config.toml
vocab_size = 65
layers = 10
head_dim = 48
bias = "none"
qk_norm = false
lr = 0.0088
adamw_lr_other_params = 0.0021
steps = 9800
batch_size = 128
final_lr_fraction = 0.1
Rows from block 7 of a small autoregressive pixel model, named by matrix and row number. Rows with one number belong to one neuron. Each number is 500 + 40 x the weight over its row's rms, rounded and kept within 0 to 999. All counts start at 0. Numbers have three digits each. After the name is the row's rms in percent of the matrix's.
Before each neuron's rows are labels from the 100 images, of 14976, where the neuron reaches its largest size: "strongest on" is what is common among them. Only what is clearly more common there than usual is listed. The data: made-up ball-and-stick molecule models. In brackets: how many of the 100, against the usual share in percent.
# gate: MLP gate (model.blocks.7.mlp.gate.weight, 576x192), inputs 96-191
# fc1: MLP up (model.blocks.7.mlp.fc1.weight, 576x192), inputs 96-191
# fc2: MLP down (model.blocks.7.mlp.fc2.weight, 192x576, transposed), outputs 96-191

strongest on: yellow ball (100 vs 41.4); space-filling (93 vs 32.9)
gate.190 102:526526548518532443517437557477528487451455451518494529449514484485469452556520465457501540521424481421447536511484515466511592498505481457502504426450545525539452617462501511492482444479527499529412476524557512529506407487486528526552529488512501481480500549438532523554514481472468553454
fc1.190 104:521491479503487476596512587513506592487495447566457499497449413478504535463536475494461449633494482488502432484503503524461459527492576466548483489488513488490567472488476488497535524486441530575552505491524515459540571513489445488517483492490505412595526516473514505477455523531458480459
fc2.190 120:541484489520483475435428347545441481481463540513511558487552466596501468517515510498501487411513516519514550558500489432498521549490452436483558477469522491551444483479490519499454466502546498527440499528483514517457417552535507461471463530442491539461522439480450468576501464495517504477

strongest on: balls and sticks (84 vs 33.9)
gate.157 102:504521521385524446456459434513597453499470528478523509482590547457488436501505498439580505519504466432457570513514508503578535463418491528472448477490473480470470471513540537487538402521564513525454492558495543471563479585477460549469495513481537532508528495557462455476534449492526512558
fc1.157 097:449462460507474543442504469497500496537569518534445517480528445482480517528564502414473518556456559416554556473478435500492508463500452464493545513499470473543480574509557424468539473530501524506507451501486448525546580468464436529504408510537438503545491477554454434417436513534552455535
fc2.157 103:410454499507505456551459527521491493480528491476500485504431502550542518382387474523490530456525459503501510457514503482479499531548540539511498459458522540460496422510541529539484524462479470476546481534516489520439477584522514504505571468502505474488501507508540561584557485434478450465

strongest on: purple ball (99 vs 27.3); space-filling (80 vs 32.9); balls: twelve (26 vs 10.5)
gate.158 097:454453471519515445470479528485457540598481463508520533504458486508531450493522478469436500502540466550475530502478542508518525519466540461452433537471516504471513465551543521526507443454548436484465441507448476510463462506518459505557537449518486545518458600538511516492493518521432479480
fc1.158 105:507519539437444544489519468468490454454489529464437504485444535468472526556469546580532553516512509471509492448474536499419464557483507474572578522486472484510524489494481547451545545522482520555503440484542465495539548462539476521488459506402457449514517512463475445495484462572530433507
fc2.158 114:468477457493519575536526539483471515508540495533518535546542466508534475399484510398526503555509526528485453596490440507525461464458528527372471456495469507473438531533560483568522444486573540442483527551430510468482476514475509548428514451530556507460540483446497512518496523466492498502

strongest on: balls: three (28 vs 9.8)
gate.32 110:554536390469519469512552512430582515481558513442545458513422424495472501482523507541566488456511434537405561526537603477464502539489530581519562499512535544543557523492553452535513531482497497454478494493500508477450487472443497525577497527491538463525558532487518623544509536540485475484
fc1.32 102:557530476395505567460434529444481481504508444463524483411505486446472508499507502597548467455457483549526509525512491489512502451603523520464525479479590509505509454528474490543522595528494557438511469510484526452504471435405484474488517498439589447526507533429457491589517491542437512486
fc2.32 092:532505479501516490577458484610480467515479533503456513558493523489471443525500512499421503505509511454451423523488446538463568553459493477545556527431453459460544454456538472538543437553511468573449451481476476450468431512518493550487450478479498488500465480422578473481531406509526572494

strongest on: small balls on sticks (84 vs 33.2); balls: three (28 vs 9.8); balls: four (26 vs 10.2)
gate.106 099:571494518519505538454510482492448535436511567483510551526485434518534515505536486471504531476470499462477538465376460546585473565482522452469455552526459522533572513513567507512529431501475506562546498545533543563472491554435505537489528473497460537456541462493480490488387478576486454516
fc1.106 109:491490479486473448485464437469558429497529477479494513516469530472533447473414422468541511549542559538567550530442570545446554509523536439544453518528467473525491528469492540508478441408490524531539490562470495484477464437522499578483613573503457486421467446507445483507466472532556501492
fc2.106 098:469520513493491478549503509577538501522530427550508485486453549508481534487499512589461453501519471538471431546507535440465538511597542546464462492473488524473489488499466492518555541558578500494528433530483455535527495448476453539510483433545452512531588531504528553547553433452565478524

strongest on: small balls on sticks (81 vs 33.2); balls: twelve (31 vs 10.5)
gate.374 093:436501515456430465554476461494486560522525448504472435548466486416506477480456486470459523497556529500539525529510545483461441589505450498528490457487457477559511497497484511533576481549465519466524391467539529525540543489471485449502498456465492559563459451527497477466472492506506542523
fc1.374 095:480472499495593522452530492488490450499487604455545521431456432469517479514515436525425495482477545487477529461428458544502508489429464514471526500486588485524470451471534511410500460501527487476507534458579485472546479501493487502477482543584542522497520520407470439444473473522467503514
fc2.374 086:522448580525419519599453499466529545486553495452544450492526551490554475487512494496528455487551496484563488474552475465492494468515393530429438445475448585502519468523534555468564476530488504538495520492509508463501501449514479426509472463445482454481472494599548430498475436469503546492

strongest on: green ball (99 vs 41.1); space-filling (89 vs 32.9); balls: twelve (26 vs 10.5)
gate.392 112:553479496476508544519513516516546444594478503453502512584553548515573486527463561473478519533439502442554478478576481487492454525468546513539518499493509559456511502479583490462471495462441523511501506537491454530486500454510395473491534519484490491525483531558533517517546518470521438490
fc1.392 104:512502475492462422468455552530409459511504477577541544469426420551445470539492477530604518509483485532472491485475510539478547468551532478508503510548523510548501533537487485409604475565488465545475473501569522449515482502473612454501526525502565596478530518497497567449471496493475535509
fc2.392 114:508509533504531470530533486494549496529473482533489470499476509445581514513497446426440540521449557444566463532527511426500472521571508429487511427544490510495472487516532509487419427443522479521503495449536468558551473488529448540507451457508534433515586569509500453566492518475422492515

strongest on: blue ball (100 vs 65); space-filling (93 vs 32.9); balls: twelve (27 vs 10.5)
gate.491 120:485564500485466502491487489470542522571483464574431481514486484477506446530498445464484546515485506533547580487464514530586480481445468463501479472467443481500538501444503527512476509533450495464425558445474490488450496489544545464549522482505542567585463539546525523510489554497474503443
fc1.491 105:499500507494444529456550473523551502566488502426444492530497483486506499455496482519409518500482477494498554433547462476533507481436522515455523527427530442416450495498531452464511481412536528523489519518454473490533456522511501482481485479538466477460552486545546553535513521496589449469
fc2.491 113:479543542471501453581427507514467504486527573561466410447530516542430523524503510535523480501551479547493507525451555541519446496464462406512540512506442530562498518456474529539535541540501512486498497514489451523490497548584509555583533474507489480616406509476523526499472434517498494476

strongest on: yellow ball (68 vs 41.4)
gate.265 115:541466531515572467519517506433493532548543554504485515581501522534573570498529535549505463471438508543490439462572563534497491498486481534518594473445512433463489487503416539489514547611492540505464467484546500518513498546518462512456529495464514562530499515428512564496482491481446508440
fc1.265 111:526444553506495535493552463488463503549472505510530417472518442523478493458538464465511476482466468578512447471439487513490500510505483522468535507476441522488543439474503532538475532572474526548519489580546488467549462504395435437519489477409514399512464505480494485525487484494506543465
fc2.265 103:500594474490491482503463509498473541474485526508501527574444424441567526538476452463516506555507500484428508480520562514486532501482519454512440481557478495450500458507530466490561481553490506471475546494487492578466457497567522489434512544520437427429483513482517561457478539416516515486

strongest on: purple ball (68 vs 27.3)
gate.541 108:467525525522486505454451529557569580545505507451464476547466514503412403462515538527454587490471449486512469481540467542497500527476617520570474498437571489517517467495484459501566489554521492521530537517497466517552500520397515448524507458480472552493512496427539467502566463530474505512
fc1.541 096:515478547440529526527470495498535476508435513419446552455511481499543543468541442507465465466499547490488477488427456487523539579493559488456462453531570560503485491491530474458486528513485484452466555518469473491502494480536556454518513573543594454615444504458453522483485522526526484547
fc2.541 093:474543449545519523501505541538477509473513442511513490472540507512571469522405497514429550529474464495473517464473585510530480483452484465499558476523500430463444506510472470520483425476541489443525415519582496488487477449495510565479522500535442505387492574481499403469508573477482491465

strongest on: green ball (68 vs 41.1); space-filling (64 vs 32.9)
gate.569 093:509493570513487611492518568461479496540477487546447467548631567451464515431563527490464476533543527459517571526510440507524542530407461526474488475484417498491533521386438466462534542502516522462425509505455527509528532506512507528491490461483433545433512561485480592547546484434482519477
fc1.569 092:550538514495516548529481481431466495494477459452513452543543549455451461483483489443556505516536503591515531489539482492518481453524498521465490462540526549501523487429450517547461485534430564458532497509510516513513544490522487518494449540474563544493482447528526455430498477470475522561
fc2.569 093:445497503443513416449551482510530458460527532537548581527454475455528459547461562463440537432504495458479501522460554520503518567422467454522482469544460467567402469556536503451435467508530487566489506464493557513495475494519461422503487477530517524587422560493519479543466528534467534484

strongest on: balls and sticks (82 vs 33.9)
gate.359 101:470461448539558567479488483522488471553510514525533546524482503541504493565438510518568486527456491476546534532485469543531460467463466478425471463465543423574561452528513470550505519460552479479492491445530565497522489541493530558498499592439482541560502492531502507542455522543437518510
fc1.359 102:421492528491451576510444539514539542512518430525494503518550479471514453485418511477480523543503521522452425476475485511484505465523504524532524538489502483506500472462527570494443515504543539525428472500470525451533450493483509481513482463501468465456511466448468519469486548526559476489
fc2.359 103:496448523503464481468420443486497470551489554440549516490523504526548554487537460529535550562509481495548462526500464511497436541456465520477420477548487517551464497468565482530470574540428472526533524442475532504533446543552499460429528526458448498498543530556518471547502416495512529400

strongest on: balls and sticks (76 vs 33.9)
gate.433 119:501504543543516480423523490473542581538443468497484396485525526545563571519504513509549558480452530436569523477543495541586477466538548515449440530451499492518517539493525521455473495488466468558499532492525517503472512476518509432455454478522456555447500397567487455476493483521518455473
fc1.433 125:512502519613525458521526541537508542498482543485509499494490533571542548527513465467519496434502530466473544548433533477530382415545556504473428455485486572500511530480450580438539499516494495541536492508458455482536466450482475509479464496537571482514567496637459492483465542421498457549
fc2.433 115:518472452460490475518441472537525493452580507558502478499481481470473464477493482521389538537507480419444465514469534495555539504482505508533547530520449458529528488513485514460525518584536465483468505504492521509510551519546418517457531465509523474531533516529521471552473472503552536501

strongest on: dark backdrop (100 vs 49.4)
gate.120 103:432430567508437517492450540546501517478512464534452557521478489513497470494444484478476511440536577526465480521503498489479610434515512577404548481521451520457477480555438543537528489538442506432546464438513504523461551486503512467543481490454544458536484439499456532544528489551464491462
fc1.120 104:497481478489480514494509515499548501554477438523521438504552479496515448471619569545499546565518465487519500494523419509466446574518474481531488506455502496483581502557499434415498470544596522515485523489560502463422510530510478471490408481507530599531492564549579450502523530464498470526
fc2.120 106:485529506539425511538521571447552460402545505565520504495514519454528547586480432510533554445490433577496536531468555501517548520451499471455526544487507466511389498548476517583507493490542464514510411479463554486506462452466492525522536515503495461505484463459482520576453536469478474510

strongest on: balls and sticks (100 vs 33.9); balls: five (25 vs 9.9)
gate.25 116:478448477503517479487475542492499447478494547620494463525597478544500478559510499458475515475472526467517528497566512531548482516447527472462420459527525517540510539540432530569558513521548569494520475576414437484469499446518493543394613499454512465481530486459512533538516456574492485497
fc1.25 133:519543509487546498484529555480424509497520443418473494444413501480483481470493521488505502449589478501478516428425518468470500469424504524504476467446464453486527472417496473470476533463481554513438487467489531514506474515451565426488432499521531573503466510475526504456426512377447458545
fc2.25 137:511468460503502456418515486454548464471486514644562511534571529545526453486495442522485451536456478468543436524565480524556537462557483467474449491520444487510503473533425537502504535482499489451556489487505465511490500479538486598503555499441444438477522500464539511480540502570547481448

strongest on: dark backdrop (95 vs 49.4); small balls on sticks (63 vs 33.2)
gate.131 112:491496478454476559499562545509567453497523459477483532509496481463541524476458485501513530480450436415586532502478495523471475449547444496490457478537515518490431437489523462509520497507511529465544630561443569498568523547490466525519528527486487541520517473495553473504514403465476452475
fc1.131 101:507492509447536484489508513551475540565559497488454504463509456509472525539454464473547448533549522468507582433536455571519475431396469453478513597511500537508480513515549523438496498481460536477490492508563500467544525472539556535492492542477544503488503485444520434449532493498444487550
fc2.131 095:520537525507434426506537492534462486563450499515533523576490451479533489528497513561556482504497495472518452515482541550542458470510459567552490450524539516532505477510469516538551539459429510513517617458519540468456538505522517488510471553480473483483473427486433522484557518463545430472

strongest on: green ball (100 vs 41.1); space-filling (94 vs 32.9)
gate.202 085:506467471517463544523543583481504530570523564473525449501483486544554439478506452449453472459563507453410478496504454545459509482521507533501533504499524532501540538481568530527528510491519457454443515454563525492521467519521444436485488481524383499577491495525481564444527471426498477498
fc1.202 088:519489526482503484518503453521458396454493489487546517507484525405481501500430579524492451515402471533499511474506491463491536439459435539472436484463551493499481589522510499500508539497485490515535454518479461444527491543521564552476492515539520520536471482497495519541522532448494464484
fc2.202 096:539454467519514519468520499496535508468527559491496430457568496538423482455498480477531532468521503528543517479483538509455423510582567512466530461470526489546520453515458605501501509497534565502432560545522534423440536489522570498422550549468446548449534454539543482509488429538503495470

strongest on: space-filling (100 vs 32.9)
gate.456 115:509510526488525464476572599528540423438490497570485508536530545483487452456519421448503547575574485444519462457494443490564542547469518488486504482525504494546471488468492515543418493545589498497475471503484497465475505588468514561490506531404534528465492603497537473539485526538485522432
fc1.456 118:446530536476455473557467434484448542545516559503525481466453584486445522533572559505474491487485564549501559488526503494518556433437485474546523482492541526462516489491582516482561550477406529489463508526548528469575447508511477524452510495464443482490513465535502530571567522463538463565
fc2.456 108:521479533545487458525517467530577466565502440491433491546553516549442463492479548489539527479500486459502441557401472481595476484489445555486467474529480479444488596543425496494501440572452499511528496461517537502528475434455507483482436483460517480489481516501478576475433460504529442529

strongest on: yellow ball (86 vs 41.4)
gate.475 097:469494487506488438541453446479372507518529501508492521516506532461455491494503521474504539469522500496473476449504453544488486511480479473544482427551491526581543515488478469476496537537455495522484467437536492485526531511507523472518512500537475528494415535550521520487439507531449518531
fc1.475 101:492457451468504489496501527532561453552500459478516539460469565586500511510513460494510451534438545408525502493529540519490479504532492569531546543495507522487507490465511532539438522576496504568531534556500550487455490500527510518529550531436551450552443472458504448543502552465567475473
fc2.475 098:498551535526517544581455550502495553458465445531446549494527465435475502542492533517476461475582457572472489465482410545499562504500521425527472415522558481486489535463399494509457466460507460455511480493537464486555480492453494495556559480503459540473496529538554554431466474492462484491

strongest on: green ball (100 vs 41.1); space-filling (91 vs 32.9); balls: twelve (31 vs 10.5)
gate.82 101:537489498468481495478573519511466478490491492502484551424540554531481469518447498513459546519442455536383498516529495557520531579547432483526501497411501536500533490491476489496615528494493432474497497468466544497528501475529525518466454489509464555533453431478474506488530528469470498545
fc1.82 098:496546421442451507476561539477527439527531462531505508477523485596558447481489504537524505494476516440462524457471435534557464452502520489523497552485436518512507573478510529509577449487439455554541533498567519459448453532459537488525382521516524542497467466513426516469476552495481497536
fc2.82 108:543516490508435487538469539586505441481498568461532441489484525446480478473515565497523464510578553526509503513529528485479560506517462486474503550459516495552561454561456503474517549465510508514490483589468502416558418508477487483499554516559532558427471558500530489583485498493576510522

strongest on: space-filling (87 vs 32.9)
gate.130 104:534572430514507529431505448474441484454488514479544515504505494537438457456544493454544457461544503501513521498461474493508514468449455491501479521466390474519507547495477479451461572514513513522551473517501482440498462466489511464477497513428510411519566478526559485486483425502483483523
fc1.130 101:506504540489510452559472507563551370511513505501511501427516421549544533491441532537444503531482469461511500469508496521395504470540502535496534542532505484588533451534515523577473485580525548455446425522477445484475452453473594458524541522543511519499505473453516478484482521475530479553
fc2.130 101:515491454586514542473474475487451526502499447502510450555545482525474484487539485453567477470500557514493480488526522441550480436523498467574559503494469489434495524471399436448527539502503534518528526502533525528468515494481456454515463497475492463461546485525521473487502423565469419482

strongest on: balls: three (25 vs 9.8)
gate.263 087:539475475484512499597525495516491525532529523528542444522545450551451519400519465487551542515541521548520477497526532473522536579469496497441497444553524504477502505567546488492467480481477524511479557502528460526459495491475493483525465532507445566441512444453510428470437500566400425524
fc1.263 097:456546564496485561452542490444555525474457488543505487450435599528548472492471498460507521536482445594431505442471449531454555507516501516537467502492501534498519479467487467499587532441549422492487501512469556519539522464578498494505480570518500441518492537476506527548587452469503590532
fc2.263 100:527514509477506541481571565521462525556480499559487547579492423503467531541484479558473499529543522486480464536499545509599507441446528439458542481484576557512565467451492456474448471566427527441497523507456429503549477515505508498467467467485473496506492495509561486391452521513502423407

strongest on: small balls on sticks (87 vs 33.2)
gate.352 124:516521459562437536507502445563474480520497461500495530429507477538511621537474469510555470455542560440516539506511557531515558461545491501470545464504463567465536438472543542482585499462501482512526501506494577505520572541519495509536464473503502537532503496403492531585522487534538561545
fc1.352 128:499593513381478477539457508479484504438477465428501511468479483487513498545434520490530432448508493495467555529447520455510535555439513535500447545468458484479478518569425530486504507511455406478449432497502533499516480405558511535545537538560568437484524437503483500524486464516519438512
fc2.352 118:489470507600507553448551492541458512527541502512464464554530492496501524467572436479507550529514479513491465530506448510500463532456470486493531382545483505487505418478534491461452465466507567516482546507430497453533489490500432496459451434502398541504520624481485512489519533516489497508

strongest on: small balls on sticks (99 vs 33.2); dark backdrop (80 vs 49.4); balls: three (36 vs 9.8)
gate.224 116:464527462452553552477546530483505508474483503456457556465454443560518569566522565535522500453498469588600489505444505574512448487426582504518503524538521513464495544546477556523513471508532548546477529569486554490519467526554509472603539541489565467537507497416535487520501485504515547478
fc1.224 120:464514457493541474550539514530481534498566435514481520520563514481444522473526488548500466562540473514470502508442505534447511529465489545502499468572511498504498515532469445463492485563535546453477571478556465477482532467502483540533499549487519488502453466487467494547502462510450529507
fc2.224 104:491573486519476480475502482586557543462465486514471481470443472425487469519531464504447543465408541474432537520535454479489513433521499425552525486514485570501485537463550455466439512517558480461602440531423527479507461471449476528524583475542512482465472568477539477483490499481528535482

strongest on: purple ball (85 vs 27.3)
gate.209 096:478503504487498461477475506491538526509488533429476522497483501506532467581452504502458511476492485458520504511557537481495504539515487496436527558547547471495589474476544478504461523438523580519572483506501479609529614508608477478561389507468516487465460570440528466521477428567504528527
fc1.209 089:528501449539511472490506606504554626518534442539518472494519506464428477476467506489479486501505474506489508537512511492534505491513453537462530610525568480514486516470505494505520520510458533513520422426524453526484566502575479469566449437465471495541466471456519443526466562469513575469
fc2.209 108:477483530489467485559513433550520446441479573476441545519486484465533546474515497532522475441507533467520560480495491525496511484476505447542427495508484510530539501567462509476482477583539465487494560558509559569447443481521514521519490517483541532524500543496489513567496483501494492532

strongest on: balls: three (34 vs 9.8)
gate.210 113:572508493550456459536563487568553508535518521461521483525478538525473539515462490462536530514513540545558479511474565490568471593471510532490498503546495538560492588503425568516472537513523416500583506503498494533545508526505459502534452557557486537476590504547518482452504520490569503534
fc1.210 113:481551491535493539550532456481479555412431577486471526491434459461454474544475505503477581533503440476513535502447466449496619488496449482558452522485529459510558473485552515495530520459556497488492526533499596503451507506530470580506542509456511455520484503483560572505549477484489533544
fc2.210 103:500468522440513514470517527508577453577485496450513484498493541539559589535501471553554499523527484500480467546534488509466453462459480429566549516479526506466455427439489526533485525554482533488487510514464484535510445513488449452515498558548478539534543528585438508515505536471477582476

strongest on: small balls on sticks (81 vs 33.2); dark backdrop (79 vs 49.4); balls: eleven (34 vs 10.1)
gate.121 120:469509501521513426480479592495450487484505525520482458537550506487510489446493477535529561489525521525468500485501522530472534532541461479476436473523443571467496456544571466486489467512465517614461443471548481502484536482484521548445549493543525466459477513513502526515533508505508507571
fc1.121 110:491463459446502470498496580524417435523536497487448481501542454507438504533557496571431413508516581482453498491511459490495447477495583502505561440479464528489545457452590471464442566509485504514483450545477519498435477503487505519479528395551514506482516553485503516462476501470553504537
fc2.121 096:553451569545520472532488475494503519544533433518549538501550510512509545459505456533518593534509466502473508463486475483541480589513502480520469452494521481499523512489452457574538525501488560523524447429536450560475579494474510580514490562575489569434495486389504514480544511455532474494

strongest on: balls and sticks (88 vs 33.9); dark backdrop (85 vs 49.4)
gate.72 085:469549449500522510517480463487519493468469549460447466505497509487514461495516444464469558490635532520571415479525438540453560510485536521495494425586529500468463521505479500479505564470514521528464529484482507546531511521478493495512560449493437411459506565460443526518487521551511434464
fc1.72 089:504493480535491515543501443512485447517494526462524510437516491460539510510517503385443502458555435536482515539515509458467534402467477541481498472583543529469427517500497472521485529578424500461521507505452479493510460501555528487480479531422465467429479522466508471538517548486512533497
fc2.72 080:521481547489492445461597522465520484522508477471511529530510432503550563402529501533502510463459524529558540432448469492555459498460475503442491538396493477524428426478517421514496485443588525530474503512528448509466492527466427526567535423541492542452540470520574534538466458476590455536

strongest on: balls: three (32 vs 9.8)
gate.116 090:572478563515482506459484532509419578550549443443557548586449480497516432511511456428499494502506466593518468519544494460482399449540434497492503436539569532583450554478468502552535489570509504480483438450486496498504527516518470429466481478475487546560523439491486499476428540468486530501
fc1.116 102:471440458454493542564476437488536443449510517554487428505517524490459402500493547532511541479549454521518479472527481480475586494538465506463402475473434502524487469485533542485495505448456470513543475492474546520542502485494500412543458501498422509528533493551476467494446505552408507456
fc2.116 095:533523554497456475411497500549475506521474513468501498504492495469515510478507525470533521513486513563466530453517472469436375481509523459484591549504472491502494493440527529549482512496471507521446508449542553487434532414476479566437559497504551480414428496496505483481490500549507552521

strongest on: dark backdrop (100 vs 49.4); space-filling (98 vs 32.9)
gate.253 112:578512530532556437467488561505504472436517526542474579495454465495568476532560446504542518509461492460574493522517467602530536497519532480463543503491434487481429449482463535565563515470517472466503518505477487532434467513521550494489523539550499530467579529455524413482466530544500488529
fc1.253 097:513420480425480495456500441483442563499509476498489500414524538453427536498452453523496584497503535527454570476502500433480490506547466546457544503485490514513548428482571463493522535509507580524577522421498584546561496533481517424450529476436523471503497457548507500546443475509502537495
fc2.253 113:504485530536472527555478482550464444530424412519493492532550469485567448500573470494482548457562441426476434506459506531530498502475578516472547520406489535471413553453478477508454434534509517525556486491520504462468442537486505492528464536529514497502452508499505484549472546477492543603

strongest on: blue ball (100 vs 65); space-filling (79 vs 32.9); balls: twelve (30 vs 10.5)
gate.384 105:521527517509477580464466479507501469508461461466464537553520498505509544516475499492493508486536452514468505503507503505570485442467504568516468484477480532492539477481482467550487557512501469461540559438505480543450502450485470549497539470507434474545446496514433506488495563517469508483
fc1.384 103:463510490453460564480559408557526504540499499455551528597502427478549433486510480486475508443522483571603537465509443540572522457464448525485459446506478473490508438450530462517511513526538481516493466567515471496458494488468517465493494531524472472505536484609481542477521546460500510531
fc2.384 103:495545455513453520483502582490497515460468497504503415443538477510504543521541526523422568566529475507446557421485520504514503536450562487477498546457488538568517537495471560512516535429440511509542507505495433504529568580549495500540560440525480499517436487459580474525410452514491550511

strongest on: purple ball (100 vs 27.3); space-filling (94 vs 32.9)
gate.305 105:438527478552557469432512526488512522527453419517505502542461448484531499500517467461498458469518472484511591483504496505513551474505509489455469522495561506439487485543563434588536450529536446537531450401576517486508477518511504482541579507516514537531506556542524545481485548519503581513
fc1.305 104:561501522508435553541444508509493461444512542491527481538577492481479511448456554564567531499473513553453472539510444516584503500498527547499537455491468416534478521456464513450564500514495574499463491526510510477478532536428518524391477536405478510470476434464482470481443506493499451527
fc2.305 106:450484520563479524555491480480464464445546422437460493435461513458595496529487532470452470477451537400519491439435429496476517478553489491475481463496510455531491565468536505583494483528491512569451513498446437450538440527528494504503441506573537484567542498482564526476528481467510519498

strongest on: green ball (97 vs 41.1); space-filling (93 vs 32.9); balls: twelve (27 vs 10.5)
gate.221 088:448484482494481528486453489455483504528498476442487514524522540476559526466447519425457471485522496446526479537475476519536494557453494482575495434459436499461517500509576465503505550503479562443490531506476433471488490531501492498456443499444469522483466501469469457498537533534472457506
fc1.221 102:542524545529536454475516471460487491496526502499476546496477513502485481451487479530470475520526569487539489440530459484471556536571492501570487512539541493544514375521448516484474508500575520527597512501483542539402433530515509430481544444458522444516562514481558442550532548497520502531
fc2.221 098:558496452504428498482573512528506518497504449535512498464502489468575502477516423519441510568478570552487572530442480506529491368536483552492550556483568544514517523476481511503460472443423460511490458507531520444547504494479489536518486591535497577552474496533474494523498533519542524560

strongest on: yellow ball (69 vs 41.4)
gate.333 106:504495546515488521581553463523512494460465473462545490512506446483565507545571565474568516457517544561468503456569504597512489508452463517548529464553565533558510524536527531452474469441571499532476573448467543446439539491479492489494542565473525497465461474500572574488508538500545497586
fc1.333 109:546534537520553513436496504488556459541498530491558432459529489561498492499493542467509454553452443455520473509567503433491453439509512545428445459614510536439556494541503465466495591556445539576527498472526465415567458508437542545570466482509526548525504462455475437526434451498501501484
fc2.333 107:455473517497458435500540545499514506505400505503434512519472532510513488437503485535558491497554539515475490514468448576548572523446507379550482489446467504484470534499466491522414435426503530447481413468529572485441486480500543479462564569455485463492503513495520532440522511457467490532

strongest on: blue ball (99 vs 65); space-filling (85 vs 32.9); balls: eleven (27 vs 10.1); balls: twelve (26 vs 10.5)
gate.383 103:554498543554502511479487461527614512473506496475517489521485514513502467528432566515424512459508523568451572524514498481546437513506404659564499513480544509519512458423472563482586525525445528498521498457500456551486461524475483516456491502572498472474508444567497469528508518513481539592
fc1.383 103:498516461479542441507504530492520472460491439444495490561523512525522438469461485541489449456435594494459502431503504532525570527504459504569489523432517490504556461533557541494488498414528529517543494438490480521526530520529552550494528462508509528442562513566379499536485480475485462437
fc2.383 106:490529507517411552505496497586550510523492576495543497481504459517515583486535486545445519512484488568467581524527422510558464522499524465419490533469499401514558451493460468562429505487464514472571481523427498539507457588525451489572494492456494478495497566423501494506463544471468502539

strongest on: dark backdrop (85 vs 49.4); balls and sticks (68 vs 33.9)
gate.54 101:520513437511492527507419497531524516543456518490523559530519451430559511516427503477497509446520493443571483471431475520488555514479458483453483485547491496408409510517482512486519512502489513580585506482530473547571511512506552525503483545548508499505513447464463540549527490605455494543
fc1.54 093:551523451576482479490549559508451486507610559494489487521474487481497486506529467476458435403575506480461504535490467479525519482491590475547444432517497530467460485519469445553545526470528525578531492462512538507551445448492466481500562522506549424503498481438495560496501542476529468491
fc2.54 091:562463544497473509493479485494472550529490479535440449545479552492521473500522478545450492511415492536475434453482437497493511564510420458533582508459477416486534551516496512498540410471569417497413539525482490443573537517471529534504445478443459480456513467496509433476518527512471481521

strongest on: green ball (68 vs 41.1)
gate.297 085:501509485478557477524501489522477472542540552501459495495469479429487519382477459425477511461529534426516537514444468540518505544530413459525539525461510450514533563517482493508507520553553447485560400454501553463446501408500509594485491480568563516472560413553513505522513490497511502482
fc1.297 089:496496517567495490462468526476518506547497530503455548410512524567438545406526481435537525506470471461529499493517473497462460481567574538480423483528477510547544440553506512481507520469475488525465413460449464463485516461502507561438477509517517421435491541540464503535496484511549455572
fc2.297 091:466476511476445544503474457506449543481487485526551488561501531411543435626467514560435469485520496539448526533546515460513543487427483446473581480478533513434472511520527447513482419497496548432498559521526462542520538528540480411497497473499424544526493492467477512462517539452510507465

strongest on: small balls on sticks (63 vs 33.2)
gate.154 113:488502536498478537470458584529463491501516537526498510401497430516492519546480483533544426538484532481494562543440512461513535524498560494529529520472518505538458475515603520523493515504529495421482510496493456509522419533439526467424545533517532496495509532477553531495471458591488547537
fc1.154 109:522549536547519539457566482516495475483460467513533535514469504552431536576545543521535505466432505524501503493582461514517457482510549510480534536428576527447516475500526453434541574444511497513474459574471490540461445544575461491443527469535558477466533459499506438517528528427447497455
fc2.154 109:582521536499541487448507478446490479530522510464462484518561555503530574449515473461411553529490558512458482576565483499513503432505481478469584489473513542519514525440485478514399486543511489452542528563502510420528494538504525448485461458415531499568430588558499527522488467465505513529

strongest on: dark backdrop (90 vs 49.4); space-filling (85 vs 32.9)
gate.264 105:537504469505554479524485490517466501469497498554503526551584473483443493486506527487488486547540562472522417544509535533509474486539450450459469503462481566460522475465505465512500488421567496539533598442529511552532483450465492560412470474519447535494474467506447541468458467489577450534
fc1.264 101:503524486475486507545481459511477555491589487464556502516449490563470473569517477449492563510413496520533518532602499508600507500457443481510465485548528541508510519394384468473464493494479534502532466452565465492491502447518448525478450535513522509453568431525489513521385512466450536499
fc2.264 096:484534512456497456553473548547483423423551481526504529439537499469491486465436506569548479532597502479524470540464528561475469523513529460478471504483449495496463473531616504506579500463504457497515526474549535463497445518518480477481474483531492485508493488530524544459575401521523513544

strongest on: small balls on sticks (69 vs 33.2)
gate.391 117:484482497525538500486507484458518612488458502502503514522448492513520583596466526524500477502445517476504469471504438557584420531497413456470483594493529531511453537448555478555414499533469511505535475544521439529488521508448519540439497442517536471527436490561506539562458433481501505533
fc1.391 106:521531563446536489460523490531422443476525513485494618517476473474479469454595475522528482501509508571491520487543529420490424503502565526520476512548472490548579541527540505479529477513520522416369515481525500500445468530524441493496455502468453484460534536500491521409515574530510490502
fc2.391 100:519522443540514556524540474522466598515536562507443494566491480499456508606477512513467532518422493493515522500503424553493515532448435462476557538529440478559460556503472520479418441489417438519495536578555483406482507472465533487531532526524426502526501459495511507480404454444452535553